From a checkpoint of a small multi-label image tagger: 54.6 epochs.
Rows from block 7 of a small multi-label image tagger, named by matrix and row number. Rows with one number belong to one channel. Each number is 500 + 50 x the weight over its row's rms, rounded and kept within 0 to 999. All counts start at 0. Numbers have three digits each. After the name is the row's rms in percent of the matrix's.
After each channel's rows are labels from the 100 images, of 14848, where the channel reaches its highest value: "lies over" is the class under the peak. Only what is clearly more common there than usual is listed. The data: seven-segment displays showing three digits.
# r30: branch 2 reduce pointwise conv (model.blocks.7.r3.0.weight, 64x256x1x1), inputs 0-63
# b30: branch 2 3x3 conv (model.blocks.7.b3.0.weight, 96x64x3x3, transposed, each kernel summed), outputs 0-95

r30.22 095:447468515488522590504486542464418465490433500569502531470477515446522524354471427529502393515491443517470576509449479542473427472442477470499481483480533536473377455463468465513436567526540528
b30.22 092:404468474504490524501472431556383455484537509514434504527358423472442506448454485523599526434517513429480454475480361503521485530482587559532491454440480437431542516528428478530367478475520519509513534444536492490519347439431460495518491446517483474590471511505475490489507455532503510444
lies over: surround

r30.9 112:536507512511466525500534488585486435543478550511550426455507553437479524436511453499490422455514389515487558473462491533502480503520475474496509509489459523495483495460479522479497541471524568
b30.9 112:465499518514424524511455512511515494498536495443443537560510408477495602546444567409538345459538531500445516586453456539591470556460504496505425493459520465518584521448416493539505560516574510486509447607580508514501437508538435353501554459513555443503546436443536499522563498529502472467
lies over: surround

r30.56 100:519429524539541516539520546479399574508479499458516546409536500493434557471483516468505549514561481474484522494477511471457436507521536511460514528460507496526565484499454477540493551540477518
b30.56 083:481543454514424497485514462581491482433457518457398535457493423454478500453385500493453447474456457551510474530528530502452472549435430495412514490421450437444555537525459502507417477455419519469462425501420499480425453457526489421483424459466478473379419446454475487553454347473482496502
lies over: screen; lit segment

r30.50 085:480492497533506541460489484548540482593470488522570477578551487373460478524528530523475577483398541398525384533490417541522425480468510587529515438490501505540460432440498529531510474470512540
b30.50 084:466514494531348501536430466496380504489499502418447535478409434505474468488525462513475447473484436569427569469560461476577466445516495518385509494445494459510501494503494558522408466416496608430483520528466543518608469528498450477486441550456537468548515517522458491496487479550362434428
lies over: lit segment

r30.25 094:389487447491437417513522483423564520468496546496412455409579451478451506576476537461520537434457480511593448473572535439404539514522497357472401513478484482532500502488581549492518514473539463
b30.25 097:557531558487579498430568490611543552550494534338485478495494541489475519541458488396491573509527451552382530578505495468617461450516494530470500431462580463526480479503616527563537553458614503473536497550459506579530540538418497476468467564512458536489530552567520504512484507544532471510
lies over: surround

r30.3 097:514476513505579478462574507505564525495482574455429550485505528588506585512422515530556518521454385518595500486478500526566552505478519470521497451474494451474511556478487472534408550473458443
b30.3 088:542416484433491518470466409452423506595508495436455475458509495492504463538418445477419488454462483479473529589554480465509489480413443515417420532451488530463542473441495462449530467542510500471503502628560475487475452480554447438471446353497481480459641453479477468517551528510389430494
lies over: screen

r30.26 108:516488496540452463469476492527416508505460489433497575476478465367434502413491520516498461471518518545535543518504530520474361499468540534489527489470531517496466504513416541520553458497467570
b30.26 102:474499409503482496486500454578408471488537501473435516436492521451446438476468491505543524421459532359558431333396396509419440548474410464535518489468526450477492484551500510514494495524458454523487513482435396451401451552521456454552486505518474482438468530465511455455472409478514485463
lies over: lit segment

r30.34 097:442491505533497445439500472504458497539455527447478540502507463502440512454480470498460547544464578450526453474381485519488435509434510505480513430531529519425456462486424503540435540504495453
b30.34 108:472455472507477491428445495479513481416494492588470498433411416442382496460522470448457489448496432440522478403526431477457540562540481472518525442507499431482456474520450520458427484428496429435494516410430544450414539542441610441519484473420501488472394478497410462474466397510538491481
lies over: lit segment

r30.28 081:442454482441436620474530523481440472444429502522461521416457485420480526433443596486536392511504425547511560508620515499412400510534520465450510469442537506600400454454606546533527588457478469
b30.28 063:495498574566533498459496483514471525486550504324453526482385520439440437443464484576457496523500502436558489517462380532386436422523522576485455407493558554565491472536568464543384514488398550466490432493467444509445426510482445480520507485433480493443453499543485491508520503495530475488
lies over: surround